config = dict(
    model='image classifier',
    image_size=32,
    eps=1e-08,
    precondition_frequency=16,
    final_lr_fraction=0.01,
)
Rows from block 9 of a small image classifier, named by matrix and row number. Rows with one number belong to one channel. Each number is 128 + 24 x the weight over its row's rms, rounded and kept within 0 to 255. All counts start at 0.
After each channel's rows are labels from the 100 images, of 14848, where the channel reaches its highest value: "strongest on" is what is common among them. Only what is clearly more common there than usual is listed. The data: close-ups of made-up surfaces with and without defects. In brackets: how many of the 100.
# convs0: expand pointwise conv (model.blocks.9.convs.0.weight, 192x64x1x1), inputs 0-63
# convs1: depthwise 5x5 conv (model.blocks.9.convs.1.weight, 192x1x5x5, trained with AdamW), a 5x5 kernel
# convs2: project pointwise conv (model.blocks.9.convs.2.weight, 64x192x1x1, transposed), outputs 0-63

convs0.17 [133 136 123 172 141 131 111 146 147 134 176 114 118 157 139 127 149 188 131 113  99 101 119 182 117  99 138 135 131 140 132 131 138 120 128 105 169 136 122  75 130 149 110 146 109 146  92 121 164 149 181 132 154 141 141 121 103 126  93 161 110  99  88 131]
convs1.17 [ 98 151 135 119  84  89 143 156 133  98 118 115 120 134 136 145 112  91  95 131 168 117  89 114 151]
convs2.17 [143 193 118  91 103 142 106 155 106  88 157 127 156 101 133 102 104 115 156 113 149  99 137 141  94 147 138  82  88 104 177 164 115 133 146 139 142 127 147 122 152 147 118 120 104 138  94 166 125 126 131 126 107 125 158  91 140 139 108  89 119 135 130 137]
strongest on: smear (85)

convs0.137 [117 112 121  89 119 159 149 117 201 117  99 114 133 150 162 149 101 142  97 113 151  94  89 117 139 172 124  96 127 156 130 117 141 166 121 137 126 147 119 113 113 104 120 115 144 113 108 168 149 113 141 144 174 136 115 178 122 128 138 170 120 153 128 158]
convs1.137 [129 130 132 149 111 155 149 174 109 111 151 124  74 105 130 133  66 113 139 122 103 107 128 109 126]
convs2.137 [134  99 133 117 114 120 147 145 110 138 158 109 125 127 175 114 156 126 160 164 138 131  80  87  96 121  96 114 133 135 175 165 118 119 125 125 129 160 116 144 108 110 129 136 109 132  74 143 102 130 115 159 104 147 152 122 197 137 133  93 112 149 162 148]
strongest on: smear (54); brushed metal (43); specks (29)

convs0.131 [116 121 131 117 136 132 135 122 142 126 133 138 110 101 106 128 142 108 153 118 144 141  69  65 116  88 146 130  91 132 120 100 177 110 137 127 101 136  93 133 103 140 106 112 122 120 147 122 103  77 103 118 114 118 124 115 195 134 143 120 177 133 154  85]
convs1.131 [114 141  66 109 171  90 123 138 107 122 137 130 132 104  95 140 121 132 150 128 139 127 118  75 106]
convs2.131 [132 127 139 174 128 129  81 155 137 130 147 115  77 144 119 128 128 101 125 108 128 151 128  80  91  96 110 131 104 128 119 135 115 160 153 114 151 121 126  81 128 134 178 133 149 135 117 106 145 133 127 105 167  97  97 135 135  56 128  98 134 115 141 165]
strongest on: specks (79); tiles (30)

convs0.91 [208  98 169 148 145 140 150 108 122 139 145 106 101 138 114 112 103 150 119 155  98 155 135 124 120  92 137 164 157 111  87 165 118 141 125 172 111 151 119 146 134 114 126 145 159  82 142 111 130 135 145 142 114 131 147 150 108 177 141 146 147 111 115 141]
convs1.91 [106 134 112 129 160  96 132  97 131 133  97 128  73 137  95 114 147 146  87 115 154 151 160 106 131]
convs2.91 [141 138 144 132 145 135  98 125 168 184 162 109 154 146  91 160  98 112 154 135  78 117 143 104 141 155 130 138 109 117 186 120 114 147  67 146 119  93 143 158 120 142 126 109 148 152 130 134 113 100 127 133 119 143 169 127 117 152 139 122 100  86 124 138]
strongest on: crack (97); tiles (34)

convs0.118 [103 154 138 123 132 148 118 123 194 116  94 116  97 149 176 177 116 148 178 120 103 151 140 118 175 165 157 119  96 133 137  82 132 116 154 164 100 152 133 149 146 142 113 142 146 108 129 130 120 127 101 119 120 115 160 145 160 136 122  98 128 144 147 137]
convs1.118 [168  94 110 166 125 122 122 112 123 123 101 122 112 131 107 128 118 132 106 128  94 178 174 145  92]
convs2.118 [129 135 146  98 120 101 104 133 138 142 121 147 172 104 170 136 143 129 151 132 127 122 143 117  94 185 188 154 123 120  81 105 145 144 129 177 155 128 122 158 136 114 134 144 122 146  80 130 100 130 124 116 124 101 115 158 110 140 122 133 134  65 113 163]
strongest on: brushed metal (31)

convs0.153 [ 85 137 163 124 156 141 121 132 165  91 122  87 144 100 165 135 138 137 144 137 173 122 109 167 137  98 117 125 120 165 117 142 156 157 189 121 108 113 108 140 133 153 109 144 173 150 116 183 143 145 152 121 140 119 117 145 118 137  90 106 129 140 157 135]
convs1.153 [121 159 144 136 116  80 140 133 169 142 118 147  85  85 148 151 129 137 128 147 164 138 158 135 152]
convs2.153 [128 112 126 133  96 111 109 132 100 115 109 124 109 112 143 124 118 122 195 100 148 149 111 106 133 138 164  97 126 134 145  86 128  98 171 157 132 135 147 120 127  83 133 147  82  87 127 126 167  95 132 182 126 140 166 143 129 100 124 142 154  84 130 119]
strongest on: scratch (45); tiles (39)

convs0.123 [ 94 140 104  66 161 121 130 134 127 100 122 154 155 129 143 137 119 172  93 130 128 131 107  79 116 116 115 135 110 123 179 107 108  99 111 121  99 117  89 140 120 119 136 168 148 119 115  97 114 153  91 121  92 105 112 123 120 150 133  74 101 150 117 103]
convs1.123 [131 135 105 118 128 109 111 112 143 103 133  92 114 132 143 171  99 129 181 142 146  94 170 143  97]
convs2.123 [122 141 159 114 159 119 138 148 106  99  96 128 138 150 126 134  71  99 123 160 177 146  94 159 123 109 113 115 123 132 169 150 110 113 175 142 122 128 129  93 116 127 161 109 111 179 132 101  99 128 124 166 132  86 165 106 152 141 135  99  99 130 133 121]
strongest on: specks (99); tiles (31); brushed metal (28)

convs0.7 [123 109 132 129 104 172 176 153 132 123 171 139 125 120 115 142 120 149 102 143 135  99 156  95 109 135 143 109 117 139 127 137 108 129 152 136  91 159 110  78 173 125 123 105 118 111  71 132 109  65 134 124 111 102 170 115 154 114 122 144 113 108 152  99]
convs1.7 [104 128 156 133 101 146 126 101 165 137 197 117 107 113 132  95 103 142 135 135  99 128 125  93 117]
convs2.7 [131 166 102 100 148 133  92 128 112 161 128  92  79 146 153  97 148 173 132 135 117 159 112 135 132 135  47 135 143 120 166 108 120 136 158 125  96 125 101 156 124 129 136 114 118 142 135 138 119 112 170 136 101 160 121 126 141 159 133 130 111 115 142  79]
strongest on: dent (87); woven cloth (28)

convs0.41 [140  86 139 112 140 123 158 104 143 123 150  86 152  75 141 157 192 113 143 130 104 178 125 122  89 151 153 134 161 157 144 120 106 133 167 147 125 121 125 125 132 105 108 163 136 137 132 144  99 136 112 121  98 137 132 163 152 173 101 159 125 117 109 128]
convs1.41 [130 161 125 131  92 100  75 126  93  64 115 150 124 153 109 135 133 119 135 134 150 122 148 131 144]
convs2.41 [121 158 144 127 152 124 124 120 140 127 110  90 137 146 106 120 143 109 110  86  72  96 167 169 137 149 111 163 111 192 107 107 119 106 143  98 125 105 103 116 110 122 142 127 130 115 106 113 110  97 122 111 127  83 106 114 114 154 119 189 124 115 161 117]
strongest on: crack (100); tiles (31)

convs0.145 [ 84 129 131 125 119 132 139 102 133 129 108  89 116 107 133 124 165 113 131 131 164 156  96 114 149 118 135 105  73 142 161 116 163 122 139 143 153 129 150 149 111 138 148 138 101 101 176 182 130 142 146 134 103 109 111 175 193 124 122 116 136 105 161 113]
convs1.145 [101 104 145 101  96 133 132 143 122  82 129 135 135 158 145 158 117  87  92 131  99 165 106 106 144]
convs2.145 [115 125  96 146 145 161 121 134 197 119 119  82 123 114 101 116 142 126 123 123 125  74 134 132 137 150 127 113 153 105 123 104 143 138  91 121  93 136 128  95 134 116  87 150 181 113 150  80 131 145  84 123 128 136 184 122 135 156 147 125 113 100 129 119]
strongest on: crack (49); tiles (33)

convs0.71 [144 131 124 102  80 111 126 118 134  93 132 120 150 103 140 128 131 123  98 135 120 164 110 127  92 115 144 123 190 120 101 132 120 116 153 135 172 120 140 142  57 156 166 128 147 161 144 122 127 147  99  93 131  74  86 140 138 128  95 126 126 111 126 147]
convs1.71 [112  95 144 151 133 125 135  93 126  89 156 172  90 112 132 145 103 110 138 117  78 115 108 148 120]
convs2.71 [138  99 122 130 149 122 170 105 152 115 144 106 120 114 147 166 105 124 111 113 152 148 123 126 109 111  75 104  93 111 177 125  73 174 107 110 153 139 114 105 135 123 121 148 105 155 130 100 133 171 109  92 142  96 105 116 146  95 105 143 135 156 126 161]
strongest on: specks (43); tiles (32)

convs0.19 [150 131 125  88  90 151 155 178 142 158 130 121 117 123 158 109 114 110  86 131 136 176 136 149 147 101  80  95  99 155 118 136 126 139 133 171 116 118 130 142 142 154 115 159 133 105 136 146 120  94 160 166 132  86 103 117  98  96 161 155 121 131 138 124]
convs1.19 [148 103 136 100 131  99 158 143 120 130  88 145 125 119 137 110 138 106  55 139 129  92 135 133 153]
convs2.19 [102 122 130 132 123 124 140  85 146 108  99 130 112 144 107 103 111 147 127  87 113 157 146 126 128 138 141  69 146 145  99 134 105 124 134 155 119 149 135 154 128 120 112 118 125 100 174 194 124  91 188 130  82 139 148 168 115 125 135 128 167 128 155 135]
strongest on: stain (76); tiles (44)

convs0.47 [163 149 115 166 102 109 115 142 144 112 132 137 128 126 141  97 127 167 132  38  91 163 120 126 108 139 117  99 128 149 146 178 129 130  92 122 120  98 131 105 116  97 168 134 142 119 129 129 162  90 164 148 113 155 112 134 110 142 121 102 147 121 145 140]
convs1.47 [136 161 155 158 114 131 138 135 160 121 130 137  86 130 153 108 155 127 120 196 141 126 153 161 133]
convs2.47 [133 108  72 147 138 144 150 148 146 179 154 124 107 130 163 162 108  81 132 122 122 146 114 114 108 116 139 120 134 100 135 105 111 108 121 126 102 108 136 114 153 128 155 129  83 133 131  71 122 149  56 174 119 150 146 121 115 131 127 142 108 112 134  92]
strongest on: hole (65); brushed metal (34); stone (29)

convs0.167 [ 62 148  98 133 111 126 163 147 151 123 145 128 108 127 158 102 170 109  92 156 122 166 120 144 132 138 127 122 174 135 136 123 147 132 110 135  87 120 133 141 120 129 187 168 114 110 135 139 139  66 134 144 125 134  97  92  84 120 118 133 109 109 119 138]
convs1.167 [136 158 137 157 134 113  93  98 133 139 100  81 102 147 114 107  87  99 120  94  90 127 127 121 116]
convs2.167 [113 118 138 133 157 111 126 110 125 173 129 140 137 131  94 164 157 127 130 149  97 119 140 104 130 113 172 122 108 142 133 108 142 160 104 151  99 172 136  74 100 141 146 128 113 110 118 158 156 142 127 163 190 120 121 138 129 156  66  89 133 144 137 142]
strongest on: bright spot (49); hole (39)

convs0.134 [115 121 126 136 155 142 130  97 111 126 129 131 148 187  76 135 155 141 117 106 188 136 125 105 156 136 128 112 128 149 121 157  76  99 142 156 114 101 120 136 127 116 149 129  97 121 127 178 155 170 109 112 113 105 110 109 148 123 120 151 113 106 182 102]
convs1.134 [166 121 169 130  92 159 116 145 140 115 120 137 154 110 110 121 151  89 133  90 159 165 147 128 109]
convs2.134 [144  97 138  74 152 141 140 106 101 124 156 113 105 151 128 117 141  99 152 149 114 145 121 110 152 192  74 129 141 126 107 121 119 144 138 135 143 156 146 104 137  72  95 114  77 121 113 125 113 138 116 108 108 121 146 152 138 158  94 124 114 121 181 122]
strongest on: bright spot (90)

convs0.45 [140 128 126 135 105 128 153 151 126 115 143 113 109 127 101 146 144 137  95 143  96 166 114  88 152 136 126 141 141 127 127 178 137 100 177 129 132 172 119 123 165 112  87 109 120 127 102 118 134 183 156 115 135 159 151 120 148  68 139  83 162 126 124  98]
convs1.45 [124 114 157 170 123 118 116 163 141 124 111 123 114  90 125  90 105  87 157 111 135 111 158  96  98]
convs2.45 [131 142 134 143  92 110 124 139 137 102 105 108 132 105 137  94 108  85 124 157 107 143 125  83 121 136 116 121 154 129 166  99 127 114 113 109 183  84 121 125  94  98 127 140  81  88 129  99 126 163 142 161 164 157 114 140 154  98 112  98 103 142 154 112]
strongest on: scratch (67)

convs0.173 [121  95 182  76 133 137 101 105 128  74 116 156 106 114 167 151 127 144 135 150 124 123 142  89 115 140 130 137 120 143 166 137 146 130  90 105 144 128 114 134  74  78 131 141 136 159 125 170 156 103 150 139 128 133 156 140 137 141 151 104  90 148 116 128]
convs1.173 [123 106 111 134 117  91 117 100 138 100  94 110  86 106 141 122 112  92 124 141 158 187 117 127 124]
convs2.173 [115 145 169 103  92 135 123 130 127 164 134 124 134 169 141 125 144 135 133 139 135 144 140  78 134 103 150 146 162 145 139 122 150 108 110 109 124  85 112 137 121  99 128 147 165 133 162 121 116 127  83 143 114 127 141 170 136 173 108 165 176  79  91  95]
strongest on: scratch (70); specks (30)

convs0.162 [131 146 148 154  99 157 124 134 140  86 132 106 125 138  86 102  85 139  98 115 145  88 149 143 149 140 129  99 126 138 135 126 127 117 142 167 112  85 100 134 164  68 143 121 146 106 116 181 151 138 131  78 145 121  95 134 120 115 166 113 143 153 132 102]
convs1.162 [140 121 125 119  94 150  99 107 150 113 176  97 120 159 111  86 159 168 107 100 129 117 128 111 128]
convs2.162 [105 178 126  84 130 155 160 143 136 121 127 102 107  81  93 141 202 120 146  99 135  91 133 136 139 120 136 113 149 116 109 171 126 152 139 150 162  95 156 102 107 147 152 103 119 160 139 122 132 164 143 107 129 140 143 124 128 106 121 128  88 151 108 123]
strongest on: bright spot (47); wire mesh (43); hole (40)

convs0.76 [119 122  85 140 139 159 122  83 130  90 138 156  96 113 125 107 144 155 173 148 105 139 121 145 112 131 136 181 155 101  90 155  92 125 163 162 114 115 108 155 144 166 108 151 124 151 131 142 103 119 130 112 174 140 117 121  95 120 141 142  95 160 105 112]
convs1.76 [118 111 143 136 106  80 160 104 112 137 142 134 105  94 139 121 126 131 127 104 129 115  62 128 171]
convs2.76 [131  64 130 111 123 120 150 133 141 130 129 128 126  87 114 129 112 131 148 151 134 106 130 127 147 138 123 115 120 158 102 178 124 111  89 165 113  80 146  72 151 169 148 120 143 111 116 128 145 118 138 139 107 129 134 177 103 111 130 156 112 187  87 122]
strongest on: hole (69); stain (28)

convs0.182 [ 97 104 103 101 141 130 179 151 158  92 107  64 119  88 149 104 132 153 146 124 110 125  82 119 132 157  77 137 113 116 125 106 123 147 136 107 136 140 115 159 149 153 148 141 117 143 123 120 140 123  94 142 116  89 113 147  95 148 128 104 167 111  91 131]
convs1.182 [148 152 134 123 116 132  70  86 128 135 130  78  99 113 150 144 129 100 150 139 123 150 159 113 104]
convs2.182 [166 150 132 161 127  91 116 152 140 132 114 166 138 124 129 162 167  96 151 131 107 101 103 125  84 160 136 112 115 148  95 104  82 106 147 138 139  97 116 130 111 124 108 140 122 156 156 107 163 135 132 158 137  93 149  79 141 110 144 129 130 127 157  72]
strongest on: hole (81)

convs0.77 [138 147 106 146 143 138 121  85  88 130 109 104 146 151 106 156 138 107 104 135 129 141 157 123 150 137 159 133 111 134 130 150  80 137 141 165 168 162 148 125 126 170 132 131 176 131  76 135 117 157 133 183 131  97 111  96 168 160 125 148 145 111 116 138]
convs1.77 [129 116 130 127 146  98 120 135  90  87 124 102 145 142 133 180  93 106 133 126  98 116  84 160 140]
convs2.77 [123 175  83 131 166 115 133 120 144 130 128 116 131 129  98  89 164 100 122 120 129 129 139 107 143 130 159 156 161 136  89 169 140 125 115 120 112 110 143  64 163 138 154 107 104  86 132 123 100 132 133 112 142 128 129 164  91 122 101 174 153 133  95 111]
strongest on: crack (87); tiles (33)

convs0.155 [128 123 148 145 130 109 129 121 173 153 141 129 179 125 120 106  78 152 102 156 123 108 113 203 137 184 138 156 113 137 111  97 161 138 106 127 142 116 137 129 128 142 124 141 150 119 116 166 100 147 155 115 131 127 160  92 129 131 150 147  69 126 127 129]
convs1.155 [117 119 170 133 126  90 160  96 138 142 158 112  97 136 128  93  94 138 161 103 111 169 135 110 125]
convs2.155 [145 155 166 112 113 152 108 115  98  84 125 137 100 102 138 131 120 112 118 128 134 120 146 107 135 172 143  79  85 137 166 104 151 158 154 100 167 171 163 148 125 113 112 135 139 140 115 148 149 133 148 128 100 131 142 120 124 108 164  88 172 116 130  86]
strongest on: bright spot (70); wire mesh (42)

convs0.105 [113 165 152 124 138 112 145 110 103 121 157  92 140 128 146 131 112 121 138 125 153 156 136 151 133 109 124 121 159 181 112 122 173 136 134 134 121 165 123 109 120 124 152 182 126 149 113 133 133 176 204  92 102 111 125 122 149 145 120  92 148 177 126 125]
convs1.105 [111 122 134 106  97 140 109 123  92 147 149 129 134 118 132 109 170 107 134 137 116 103  70  98 173]
convs2.105 [ 74 120 117 153 125 135  79 146 136 164 151 121 112 112 150 119 138 135  92 136 125 138 127  87 119 122  75 143 104 129 101 118 144 176 135 132 127 136  97 117  99 137 142 144 160 140 103  67 119 133 127 166 144  84 104 133 131 131 113 149 158  97 172 131]
strongest on: scratch (99); leather (28)

convs0.127 [103 135 105 184 109 141 110 111 138  81  98 128 111 133 123 151 156 147  89 114 133 101 125 105 145 145 159 143 122  99 129  84  96 109 123 183 152 112  93 121  98 143 111 149 115 174 137 121 165 149 138 104 131 158 129 124 132 136 107 183 124 139 123 150]
convs1.127 [124 124 134 177 119 143 158 138 120 126 153 116 121 123 116  86 123  83 115 176 123 150 179 119 137]
convs2.127 [158 102 137 146 108 105 129 131 157 185 147 116  84 192 135 120 147 125 137 177  85  85 105 152 146 161 162 128 147 106 131 119 150 107 107 141 128 106 119 109 106 145 155 159 163 112 145 123  85 146 128 144 116 134 110 133 141 140 115 152 141 104 139 106]
strongest on: smear (95)

convs0.29 [140 135 135 143 129 137 169 133 110 128 139 116 132 149 100  88 137 166 174 117 132 118 106 173 140 153 157 140 111 110 156 117 140 108 114 123 124 179 135  74 110 168 143 111 127 108  78 124 123 116 126  78 118 167 153 116  95 100 159 146 153 101 110 123]
convs1.29 [144 103  85 106 129  98  87 133 147  92 108 132 149 108 135 106  87 122  78 110 118 107 124 121 123]
convs2.29 [121 113 156 137 187 134 139 114 133 166 161  99  97 164 101 169 120 138 152 126 113 108 148 118 104  94 124 178 135 113 104 148 138 156 140 129 141 138 135 145 188 179 109 141 108 116 134 151 115  98 136 118 110 166 128 131 138 135 118 173 128 109  92 121]
strongest on: bright spot (66); wire mesh (45); dent (30)

convs0.97 [159 134 113 168 121 168 132 158 107  85 157 123 137 165 142 109 116  98 131  72 143  96 149 151 104 158 117 108 136 159 127 123 110 162 143 157 122 122 127 139 152 135 131 128 109  96 119 140 124 139 134 144 112  66 141 177 137 152 180 147 118 126 150 112]
convs1.97 [164 143 147 123 151 138 130 131 134 161 156 124  82 126 164 135 119  88 144 134 174 143 149 156 158]
convs2.97 [130 133  93 128 163 145 140 133 140 147 138 137  85 152  97 158 105 100 134 141 125 164 146 120 106 180 122 139 129 111 137 132 148  91 120 136 115 130 172 114 155 174 144 141 132 136 151 116 141 163 158 131 116 136 100 154 164 109  57 149 164  95 108 126]
strongest on: crack (60); tiles (36); woven cloth (33)

convs0.165 [124 111 114  69  99 110 145 100 124 127 106 116 121 148 150  90 148 112 141  97 100 140 130 125 179 142 147 123 159 127 137 110 113 116 126 150  85 128 113 115 169 115 134 130 158  54 154 179 144 127 132 120 100 146 119 102 139  90 149 126 118 152 122 101]
convs1.165 [155 118 121 119 140 113 156  79 151 107 137 111 137 130  84 120 124 104 147 146 126 110 159 191 122]
convs2.165 [ 92 154 136 152 149 123 153 178  87 120 119 136 109 125 156 154 101 171 101 139 144 153 119  91 151 135  84 103 104 134 137 134  92 144 117 167 117 114 137 166 157 136 131 125 116  92 154 153 111 120 127 133 117 101 139 104 165 147 143 116 161 126  70 146]
strongest on: bright spot (52); wire mesh (45); crack (28)

convs0.109 [120 167 117 147 119 137 134 106  85 151 126 120 138 149 142  97 127 145  91  67 134 151 126 131 119 130 111 131 150 142 139 128 101 147 117 122 182 145  92 107 188 106 111 122 135 111 113  93 102 130 104 135 121 134 137  92 103 126 184 165 124  83 153 130]
convs1.109 [113  92 118  87 122 103 132 162  99 133 102  90 141  94 131  99 126 126 118  69 124 116 127 144 134]
convs2.109 [ 85 134 140 118 104 108 105 153  88 159 151 134 146 147 147 106 146 106 145 108 121 178  98 135 119 107  82 148 127 129 196 131  76 147 151 105 130 135 106 131  87 105 127 123 139 120 163 115 129 117 138 156  93 143 108 129  89 149 135 152 123 137 130 165]
strongest on: smear (99); tiles (35); wire mesh (28)

convs0.133 [103 148 126 139 113 158  63 129 122  74 110 124 108 175 122  97  91 136 112  91 131 102 131 160 108 107 154 140 106 137 127 161 110 138 109 138 135 154 115 103 135 123  92 108 123 115 123 102 157 132 128 156 116 101 131 137 115 167 138 165  91 159  87 152]
convs1.133 [131 157 158 153  91 117 123  91 134 130 181  89  83 151 124 116 132 126 135 143 127 135 161 116 105]
convs2.133 [142 132 125 167 145 117 150 126 161 161 149 125  96 147 146  98 144  89 157 175 100 139 122 115 124 144 133 139 161 140 118 163 178  84 157 135 158 145 118 146 119 137 113 159 123 134 132 132 105 122 122 177 176 138 140  99 106 144 141 161 143 113 112  77]
strongest on: smear (64)

convs0.63 [130 150 118 144 148 101 131 119 111 123 141 131 191 173 110 157 125 124  83  99  86 170  97 165  80 123 168 165 130  92 124 116 152 159 112 105 105 108 112 143 148 118 148 115  92 133 138 136 141 167 122 107 100 102 144 126 146 121 158 114 132 126 122 133]
convs1.63 [114 134  91 102 133  85 153 159 141 112 122 116 139 143  78 125 119 115 135 118 104  80 103 111  96]
convs2.63 [146 133  96  77 140 126 146 162  88 169 131 128 146 114 141 118 163 133 103 134 150 136  84 140 135 123  83 123 134 103 179 130 143 145 159 141 115 121 100 131 104 103 134  99 131 131 132 150 137  92 145 109  75 112 103 111 138 134 120 155  78 156 113 171]
strongest on: smear (97); tiles (52); wire mesh (29)

convs0.82 [170 125 168 101 104 120 136  87 139 153 105 112 104 110 154  91 147  90 166 131  79 126 156  98 159 124 150 108 141 124 150 102 111 109 169 144  98 130 144  86 133 119 109 129 109 126 125 144 114 143  93 150  77 149 127 121 103 165 148 131 106 126 109 115]
convs1.82 [127 126  95  92 104 122 121 108  86  97  97 131  95 111 136 140 126 152 125 152 160 122 143 183 131]
convs2.82 [ 95 161 149 127 154 101 150 105 131 114 130 127 160 157 117  81 155  97  90 127 100 138 147  89 130 124  93 141  81 149 117 122 102  92 108 135 135 137  99 112 136 129 157 137 145 172 121 152  83 100 112 115 108 106 150 119 133 180 129 131 118 121 107  86]
strongest on: crack (100); tiles (34)

convs0.111 [121 176 121 150 117 154 149 158 168 108 122 142  92 148 115  95 115 126 119  93 130 147 154 144 122 157  83 109 156 113 146 107  79 149 172 120 135 150  84 129 186 166 126 125 106 111  91 113 126 103 111 129 142  96 127 146 129 135 123 149 149 126 123  96]
convs1.111 [148 127 113 150 175 147  79 125 146 113 137 114 111 166 123 106 140 115 116 115 146 108 178 140  95]
convs2.111 [105 149  74 150 152 151 174 147 132 126 146 153  47  94 131 122 160 164  99 171 102 103 135 113  79 140 126 137 152 160 146 137 146 124 124 104 119 138 117 119 119 128 131 118 134 126 169 144 141 109 127 138 122 168 134 123 124 112 136 115 145  97 160 146]
strongest on: brushed metal (43); hole (35); smear (31)

convs0.142 [143 136  93 182 150 125 132 106 178 117 111 147 126 134 123 140 111 196 131 140 110 121 105  89  84 140 110 134 135 143 174 138 132 124 114 103  98 107 144  99 127 120  82 101 131 124 131 170  99 125 139 126 120 179 125 139  86 125  97 143 135 109 144 120]
convs1.142 [123 100 135 105  99 141  93  96 143 130 119  90 135 132  81  91 142 169 145 114 117  87 127 126 114]
convs2.142 [ 93 115 137 134 183 113 165 105 151 157 135 152 132 145 126  84  97 150 109 119 128 138 112  86 121 126 113 150 131 124 144 154 129 129 141 131 112 132  87 164  90  98  99 170  96 126 141 105 138  95 125 156  95 147 129 156 124  58 142 112 141 111 128 137]
strongest on: dent (68); leather (36); smear (29)

convs0.68 [123 144 103 150 154 151 112 127 147 148 116 159 103  92 143 111 112 121 146 130  78 134 157 140 134 101 161 117 101 158 118 155 134 139 117 113 117 157 154 142  77  85 164  84  94 126 143 132 128 119 105 143 132 194 114 130 160 112 137  90 106 124 111  99]
convs1.68 [142 134 159 148 106 101 131 111  97 125 187 102 104 151 120  96 173 137 119 124  98 149 123 122 146]
convs2.68 [125 123 114 148 104 111 145 108 124 111 137 157 169 124 118 139 112 115 143 151 109 139  73 176 155 169 162 108  58 107 131 123 110 115  86  91 143 139 111 127 127 146 126 102 130 147 127 137 183 127 167 140 162 105 118 102 127 114 138 116 131 150 126  89]
strongest on: dent (70); tiles (29)

convs0.100 [123 172 110 129 140 135 169 156 161 140 142 113 123 140  87 137 149 113 121 162  97 140 123 107 169 138 134 147 126 124 147 130 147 131 143 159 108  98  98 117 159 102 124 112  98 138 116 133 141 156 122 115 104 149 206 126  95  73 107 145  97 126 163 130]
convs1.100 [122 116 104 118  93 130  94 108  86 139 112 102 124 174 143 155 104 129 151 138 114 131 100 121  77]
convs2.100 [193 137 146 137 133 112 121 155 140 116 138  96 136 142  76 136 147 103 109 155 123 125 116 143 155 106 144 148 122 154  94  66 134 139 113 110 100 130 148 147 184 130 117 146 118 136 121 130 123 136 129 101  88 117 133 123 153 142 143 205 147 125 103 128]
strongest on: smear (86); tiles (37); wire mesh (32)

convs0.26 [112 142 120 107 165 136 157 101 148  90  89 110 109 138 173 126 100 115 145 125 119 124 132 110 177 164 131 142 161 106 137 143 147 121 194 138 115 124 135 146 124 133 103 131 176 155 126 174  71 136  89 119 111  96 121 146 155 132 119 135 122 111 126 119]
convs1.26 [109 115 143  98  81 131 116 154 168 127 116 116 168 163 119 109 100 116 108  91 117  93 122 116 108]
convs2.26 [123 127 116 182 112 139 177  93 154 141 116 118  77 153 150 110 130 133  75 128  95 144 156 129 118 129  88 135 138 137 106 145  99  91 140 114 120 190  65 141 113 114 158 123 169 150 111 117 128 140 130 139 143 121 110 133 150 147 129 121 143 142 137 141]
strongest on: scratch (66); tiles (62); wire mesh (29)

convs0.129 [122 101  89 122 132 138 136 130 138 122 113  80  98  68 127 126 162  96 126 150 116 139 132 132 133  71 126 107 112 167 111  95 112 128 149 134 144 103 100  82 110 121 134 110 123 122 141 126 104  93 136 115  61 101 143 137 153 111 160 112 139  87 125 113]
convs1.129 [127 118 118  95 103 114 136 164 153  81 163 103 101  97 143 140 127 128  79 122 118 120 161 112 111]
convs2.129 [174  96 118 135 122 116 138 115 181 126 101 127 118 126 139 101 176 123  94 125 123 119 141  85 151 160 125 124 150 142  97 133 171 137 140  94 141 128 143 132 132 133 122 128 105 159 133  94 147 125 124 183 165 145 108 112 109 139 120  89 189 161 121 155]
strongest on: crack (84)

convs0.83 [162 161  93 185 138 168 102 140 156  87 135 140  75 126 134 145 138 152 146 101 151 117 131 108  97 123 120  78 160 139 156 123 126 110 122 116 108 119 129 115 113 151 110 130 125 121 138 190 123 110 140 150 100 114 134 151  81 119 147 148 108  99 126 150]
convs1.83 [107  79 129 104  95 143 114 134 129 122 123 126 144 145  93 106 144 164 142 119  90 118 111  79  97]
convs2.83 [135 126 159 112 135 103 164 123 173 143 125 155 133 179 126 118 125 133 103  87 168 173  97 132 114 126 135 145 152 140 138 142  91 113 127 107  97 100 116 152  99  68  97 161 156  92 133 117 161 118 124 132 114 141 138 141 105 127 147 160 131 125  87 154]
strongest on: stain (75)